config = dict(
    crop_scale_min=1,
    mlp_ratio=2.67,
    batch_size=128,
)
Rows from block 8, named by matrix and row number. Rows with one number belong to one attention dimension. Each number is 50 + 15 x the weight over the matrix's rms, rounded and kept within 0 to 99. All counts start at 0.
# v: window attention query, key and value (stacked) (model.blocks.8.attn.qkv.weight, 384x128, the v third), inputs 0-127
# proj: window attention output (model.blocks.8.attn.proj.weight, 128x128, transposed), outputs 0-127
v.113:53 71 54 34 69 41 66 49 52 54 73 29 19 43 57 36 36 49 65 48 27 52 51 51 46 43 60 36 53 48 60 41 54 52 58 38 76 79 38 50 43 37 57 42 66 33 65 43 46 55 31 34 50 38 21 26 51 55 30 38 51 35 76 42 32 44 62 38 62 41 38 50 67 58 36 39 57 69 57 62 16 53 56 38 38 51 40 55 46 44 65 28 45 22 23 48 61 45 64 50 43 61 34 63 50 42 58 41 60 50 56 49 49 50 41 33 62 68 37 58 58 53 12 29 66 43 29 63
proj.113:43 53 22 68 59 70 17 54 43 35 55 58 43 53 66 67 46 70 34 44 56 28 33 43 62 47 52 35 87 26 46 75 58 51 39 45 37 44 63 38 53 39 36 66 53 45 33 56 40 43 43 60 78 49 57 58 44 86 58 76 52 54 31 59 59 31 26 65 37 63 58 42 64 34 75 70 41 68 39 39 48 45 52 57 60 51 44 37 35 29 24 84 55 61 69 44 23 39 51 45 20 69 71 67 54 43 34 52 71 27 56 53 48 37 62 52 25 35 59 58 57 46 57 72 41 40 55 45
v.114:51 55 59 53 55 82 48 54 75 51 31 32 73 40 61 51 84 62 22 64 51 52 55 52 46 61 45 46 57 44 46 63 49 52 49 67 22 59 56 52 39 74 55 48 64 57 41 92 55 47 43 58 55 53 56 51 70 42 56 39 58 60 47 86 77 35 39 47 58 52 40 63 42 59 65 54 61 59 33 49 52 57 43 41 57 44 52 58 54 47 53 61 58 42 71 61 58 30 47 25 56 34 49 47 58 35 70 48 45 58 32 63 90 24 53 47 41 45 71 42 56 36 76 61 59 49 48 58
proj.114:44 33 72 66 55 38 49 52 36 59 85 68 24 53 19 63 55 58 76 37 34 69 57 41 46 40 52 54 18 51 55 33 53 54 18 30 68 52 49 66 56 49 55 84 63 41 52 21 58 55 58 35 38 31 24 33 49 19 47 54 41 57 55 50 13 70 50 42 38 68 49 49 47 58 55 40 41 43 60 44 48 34 33 51 62 58 29 55 49 49 32 56 45 33 47 28 28 53 48 50 69 46 31 59 36 63 39 39 48 66 62 39 37 88 69 39 64 62 48 59 61 67 44 31 57 66 66 44
v.115:52 41 30 56 66 45 58 33 40 60 44 67 66 91 54 38 51 25 76 58 54 59 43 47 53 54 59 47 40 33 52 68 87 65 47 55 53 49 50 69 57 39 38 73 28 46 59 60 38 39 62 25 26 39 47 31 49 46 27 43 58 38 78 56 41 41 26 58 40 41 64 39 32 42 50 43 38 69 41 47 56 28 48 51 41 27 41 50 48 46 55 36 46 44 28 83 81 61 31 65 45 29 45 44 61 53 59 51 58 38 52 46 51 65 52 59 41 66 39 50 58 34 37 56 61 61 52 45
proj.115:58 52 62 57 38 51 67 60 32 52 45 61 43 42 52 58 42 70 43 52 35 41 59 46 59 49 56 53 68 81 57 35 37 50 79 39 25 60 46 27 25 47 49 25 72 64 48 24 35 54 67 58 92 62 59 57 46 53 56 52 53 47 55 49 51 57 43 60 69 38 31 45 68 63 55 49 62 22 72 55 54 99 62 57 57 48 57 44 39 64 78 73 57 55 56 39 39 55 56 40 45 54 51 37 29 37 28 61 44 65 56 59 35 48 52 46 50 38 73 43 30 59 49 73 48 61 57 66
v.116:43 30 35 22 41 55 65 71 51 65 38 36 54 64 84 45 40 55 43 51 49 48 24 51 38 47 64 31 60 47 65 36 47 39 41 77 57 56 47 55 33 33 61 47 38 36 44 38 34 56 42 65 47 32 58 38 27 69 57 87 36 60 62 80 53 40 72 72 59 61 46 47 54 28 45 34 67 55 47 55 38 54 37 35 72 69 52 58 39 49 63 56 67 58 67 43 67 33 37 25 45 53 49 39 63 56 33 47 49 35 82 47 60 34 37 53 13 55 50 55 51 49 59 66 37 66 48 64
proj.116:70 43 53 54 53 48 58 51 49 59 67 69 47 33 34 41 53 47 53 55 64 35 68 34 53 67 31 72 68 30 59 38 56 60 56 32 56 48 06 39 51 69 54 37 52 64 55 73 63 31 52 18 40 45 40 25 66 57 46 41 61 31 44 35 33 74 20 56 62 53 36 64 67 76 61 78 63 38 94 32 62 44 64 64 37 71 71 56 34 40 42 44 21 45 43 52 41 29 60 84 44 40 46 62 30 58 62 54 36 64 37 67 45 59 66 64 43 71 65 58 44 68 55 37 72 56 65 32
v.117:22 64 55 50 49 39 73 51 55 51 34 65 52 60 53 56 29 49 49 38 38 57 38 25 36 76 44 47 61 55 43 52 58 56 28 34 48 50 55 39 39 75 53 51 52 32 46 78 42 51 64 57 30 47 41 26 20 42 32 49 54 59 54 47 69 38 54 36 37 47 57 55 53 60 22 34 28 48 54 48 64 45 44 58 53 63 61 53 09 62 47 47 33 54 43 54 28 58 34 40 49 53 59 62 61 31 45 65 54 25 84 60 50 40 33 45 65 55 37 34 83 50 52 28 45 64 61 52
proj.117:51 40 17 40 40 76 65 45 52 51 74 47 34 33 48 52 54 45 52 72 76 44 33 60 73 28 36 30 45 36 59 50 60 55 59 24 53 41 29 26 45 55 56 47 70 51 44 44 58 40 71 58 48 45 54 49 71 60 34 33 34 56 44 41 19 40 32 58 44 59 39 35 49 37 88 45 54 47 56 44 60 60 35 37 28 40 35 48 54 59 65 53 63 50 61 37 63 27 54 52 64 60 56 01 44 24 66 37 21 74 45 54 33 39 65 51 61 21 24 64 29 56 48 69 40 40 49 62
v.118:41 35 52 68 61 71 55 40 55 30 55 53 55 60 46 41 41 67 42 45 48 40 59 30 58 51 40 27 46 41 46 59 27 21 52 80 39 67 50 79 42 30 49 42 57 61 63 23 54 61 44 31 49 51 40 53 45 45 51 58 36 37 37 65 31 73 63 89 42 53 69 13 34 43 52 46 65 50 21 56 36 51 19 52 51 38 64 51 41 42 34 37 62 46 66 35 66 63 66 55 35 30 29 46 41 68 57 44 66 48 53 48 55 49 50 54 55 61 67 72 52 32 50 54 34 53 62 62
proj.118:57 67 76 19 48 36 51 85 25 74 56 09 57 59 43 46 65 42 22 60 56 48 40 43 50 67 69 65 48 60 65 36 72 51 65 40 59 55 57 44 70 57 37 41 31 41 61 56 51 46 36 63 53 60 58 64 71 38 55 47 60 52 71 69 66 26 57 41 42 64 29 57 64 50 42 31 36 63 57 46 56 53 80 78 54 63 64 58 30 25 52 61 59 57 31 52 49 53 32 46 54 65 42 84 72 49 13 52 36 64 60 58 46 54 70 65 43 53 50 36 85 93 24 34 52 49 42 68
v.119:66 40 53 32 68 53 39 69 48 65 34 41 53 39 57 55 57 52 72 47 53 42 58 49 57 33 30 68 12 25 46 39 45 53 32 69 50 61 41 55 33 06 48 55 57 31 67 59 56 33 43 34 62 45 54 55 53 40 35 57 47 54 44 57 54 48 47 56 53 59 48 34 42 35 31 47 35 55 49 49 30 31 47 86 31 30 35 41 60 63 59 48 45 42 61 52 36 38 30 52 60 59 52 62 52 53 48 32 33 48 26 61 42 45 59 47 57 42 54 33 49 56 68 28 64 42 41 64
proj.119:35 64 44 58 29 28 43 37 47 52 38 54 45 52 48 43 48 47 24 28 31 39 52 33 20 62 47 45 45 58 55 40 30 47 53 54 49 38 64 38 34 60 41 44 10 67 32 24 46 46 60 51 14 42 56 29 37 62 60 52 43 42 45 42 50 51 42 42 50 51 64 62 47 38 55 43 61 29 39 52 66 54 51 42 70 61 58 59 41 42 25 35 43 40 49 43 52 40 56 45 53 58 38 57 57 58 65 66 58 28 59 31 40 68 39 51 68 61 61 47 39 36 29 62 41 38 52 43
v.120:58 50 43 73 45 56 59 54 25 17 46 56 47 46 76 40 69 67 62 68 48 45 40 71 56 49 43 31 71 59 45 57 59 23 62 49 52 67 60 53 41 44 34 47 52 39 46 60 46 50 67 58 44 56 28 47 29 52 44 27 59 64 54 48 40 66 25 38 54 44 37 58 37 48 53 76 61 53 59 25 22 36 23 44 40 41 58 49 58 53 48 55 45 60 50 33 66 49 47 57 59 33 48 43 37 51 24 56 51 72 50 58 32 40 49 52 48 49 41 70 43 42 59 38 46 51 48 46
proj.120:43 67 52 46 28 57 65 56 62 65 49 40 74 38 37 68 41 49 67 18 61 56 50 28 64 51 59 66 41 64 40 43 38 27 40 55 27 51 54 53 75 64 70 60 61 51 80 60 53 50 33 35 58 38 49 82 81 70 34 59 23 31 44 39 53 60 49 59 53 53 74 27 57 39 46 28 52 33 38 69 44 46 79 38 24 75 45 50 45 56 60 38 44 30 57 47 59 36 53 32 54 68 45 73 52 51 68 40 59 25 47 79 53 22 56 56 46 20 51 45 50 48 34 70 55 49 41 53
v.121:42 58 56 31 44 56 66 74 46 37 63 36 44 39 72 49 54 48 61 58 40 72 59 47 48 47 34 56 68 43 49 62 52 46 53 52 55 34 73 57 64 66 62 47 56 41 51 50 28 47 60 41 46 59 43 24 50 41 48 29 60 57 71 40 43 65 41 51 45 29 56 59 22 44 60 50 54 56 39 46 43 47 55 32 38 43 52 70 47 44 48 64 58 54 56 65 45 40 37 43 52 49 58 65 39 42 48 50 57 47 57 56 70 47 45 49 54 46 42 41 55 65 24 62 53 37 54 55
proj.121:42 72 51 56 46 61 52 42 27 55 80 70 55 43 28 46 62 65 54 61 44 46 26 62 66 51 59 58 55 55 33 46 44 46 59 39 48 57 17 52 45 61 43 48 59 38 41 43 62 60 43 54 36 47 74 47 50 59 37 76 32 40 52 48 52 65 55 59 46 57 38 46 64 45 62 53 45 26 46 51 60 28 65 41 51 52 12 37 52 33 46 61 67 44 57 42 61 55 60 40 51 59 59 49 48 73 33 29 61 45 58 66 44 43 46 71 44 35 52 44 58 47 79 54 43 56 50 58
v.122:48 65 59 60 58 39 66 47 41 45 43 60 67 65 35 39 68 48 46 65 37 42 76 78 42 52 59 54 68 55 27 82 46 67 38 28 38 59 47 46 69 78 40 50 59 39 54 60 52 62 46 40 43 58 42 47 46 79 35 37 52 20 47 33 44 69 47 38 28 53 33 67 56 72 53 71 54 50 45 41 47 34 64 35 50 48 47 30 34 40 47 22 33 44 28 72 57 73 46 39 64 48 14 47 71 40 56 72 37 51 40 55 45 75 27 33 62 60 55 72 61 21 50 46 59 51 35 28
proj.122:58 33 51 46 46 66 21 44 48 43 37 30 51 35 55 73 61 52 81 35 42 82 44 42 72 36 33 04 60 38 56 44 70 59 51 52 35 55 63 54 40 50 53 48 54 21 40 43 47 52 58 45 76 30 41 75 46 32 52 35 33 58 32 69 55 46 62 52 57 52 48 33 64 25 27 43 62 59 44 60 61 75 38 59 34 66 66 53 61 77 64 78 68 52 34 19 61 29 59 28 61 43 59 22 20 45 48 57 79 56 47 46 51 34 70 22 45 57 78 51 42 71 44 65 48 26 37 50
v.123:60 72 64 57 54 45 45 56 15 49 47 64 35 53 54 48 77 50 34 56 71 43 61 82 44 62 54 68 76 63 37 67 50 36 52 67 68 48 60 62 38 57 52 39 47 57 56 51 53 54 63 58 41 31 51 51 49 52 48 42 54 33 51 55 68 51 62 48 43 67 32 33 70 64 65 71 68 39 47 33 55 62 38 29 63 64 53 55 37 58 44 54 30 50 55 49 39 44 40 63 48 34 50 32 53 43 43 73 49 36 71 44 49 73 42 49 43 70 41 40 29 27 70 67 57 60 48 34
proj.123:33 30 44 38 48 37 44 43 75 70 51 12 46 41 31 57 25 28 78 39 22 68 47 32 45 43 39 36 57 68 52 39 64 42 55 53 26 59 69 44 64 62 70 38 62 19 55 57 42 67 36 41 61 30 21 67 47 41 58 56 40 71 48 58 51 58 64 56 44 49 71 45 43 55 52 50 39 43 64 76 32 30 73 61 26 45 50 49 52 77 51 53 41 49 58 36 63 73 47 53 41 59 48 58 48 58 62 62 73 57 16 67 61 29 51 46 43 58 56 52 38 73 54 44 66 51 64 74
v.124:34 45 58 51 43 27 68 47 44 55 35 37 42 49 52 65 54 58 52 46 46 29 51 48 63 65 51 62 74 40 33 68 56 46 67 44 81 52 65 43 44 45 53 37 47 39 38 36 51 42 30 22 45 38 40 38 51 60 49 55 65 39 71 33 39 29 30 37 69 32 45 39 42 50 31 52 56 56 58 51 38 26 60 40 41 52 39 44 60 46 63 41 58 43 70 55 42 59 50 48 42 33 57 67 81 60 47 44 64 45 41 56 70 58 51 44 55 32 46 62 56 59 44 53 41 51 58 54
proj.124:53 36 34 61 49 60 54 48 34 51 60 56 47 51 69 53 44 55 40 49 42 75 28 50 36 75 44 56 33 50 56 61 40 43 19 69 48 51 28 54 49 49 55 43 46 55 52 47 59 39 34 49 70 59 43 77 69 45 27 67 45 56 42 50 63 38 72 67 35 48 39 51 62 42 84 55 56 40 61 60 44 60 46 60 70 53 35 49 34 34 33 51 36 54 41 54 47 38 77 59 24 61 48 67 31 30 33 35 51 42 72 37 39 35 51 55 39 36 73 54 38 32 77 71 47 29 66 63
v.125:50 39 20 29 50 37 58 62 66 46 34 56 28 38 68 39 50 44 74 41 68 51 46 50 43 47 53 36 41 57 49 54 42 45 55 39 23 39 51 66 47 52 24 55 47 53 46 47 56 37 47 51 70 47 41 60 51 59 54 31 55 27 54 50 53 22 63 36 53 79 44 66 48 33 36 33 34 61 64 09 39 69 60 46 52 54 29 23 52 39 43 43 45 30 60 42 49 29 53 72 61 57 31 68 39 36 35 53 35 70 70 59 60 51 67 41 43 40 56 34 58 44 41 75 55 48 71 57
proj.125:50 47 69 36 70 55 63 45 26 33 43 55 40 50 35 54 38 60 44 49 39 49 49 66 53 49 71 65 59 31 53 43 45 61 53 69 62 63 57 41 71 43 64 48 50 50 24 41 57 64 45 43 40 38 52 32 40 31 51 63 11 56 35 28 35 71 34 59 44 19 64 21 54 73 38 70 56 22 47 61 50 42 62 39 47 54 47 50 66 53 47 55 54 65 40 46 25 63 63 28 65 26 65 45 79 39 72 47 80 24 29 61 54 57 31 64 55 30 57 66 38 57 36 37 54 38 67 19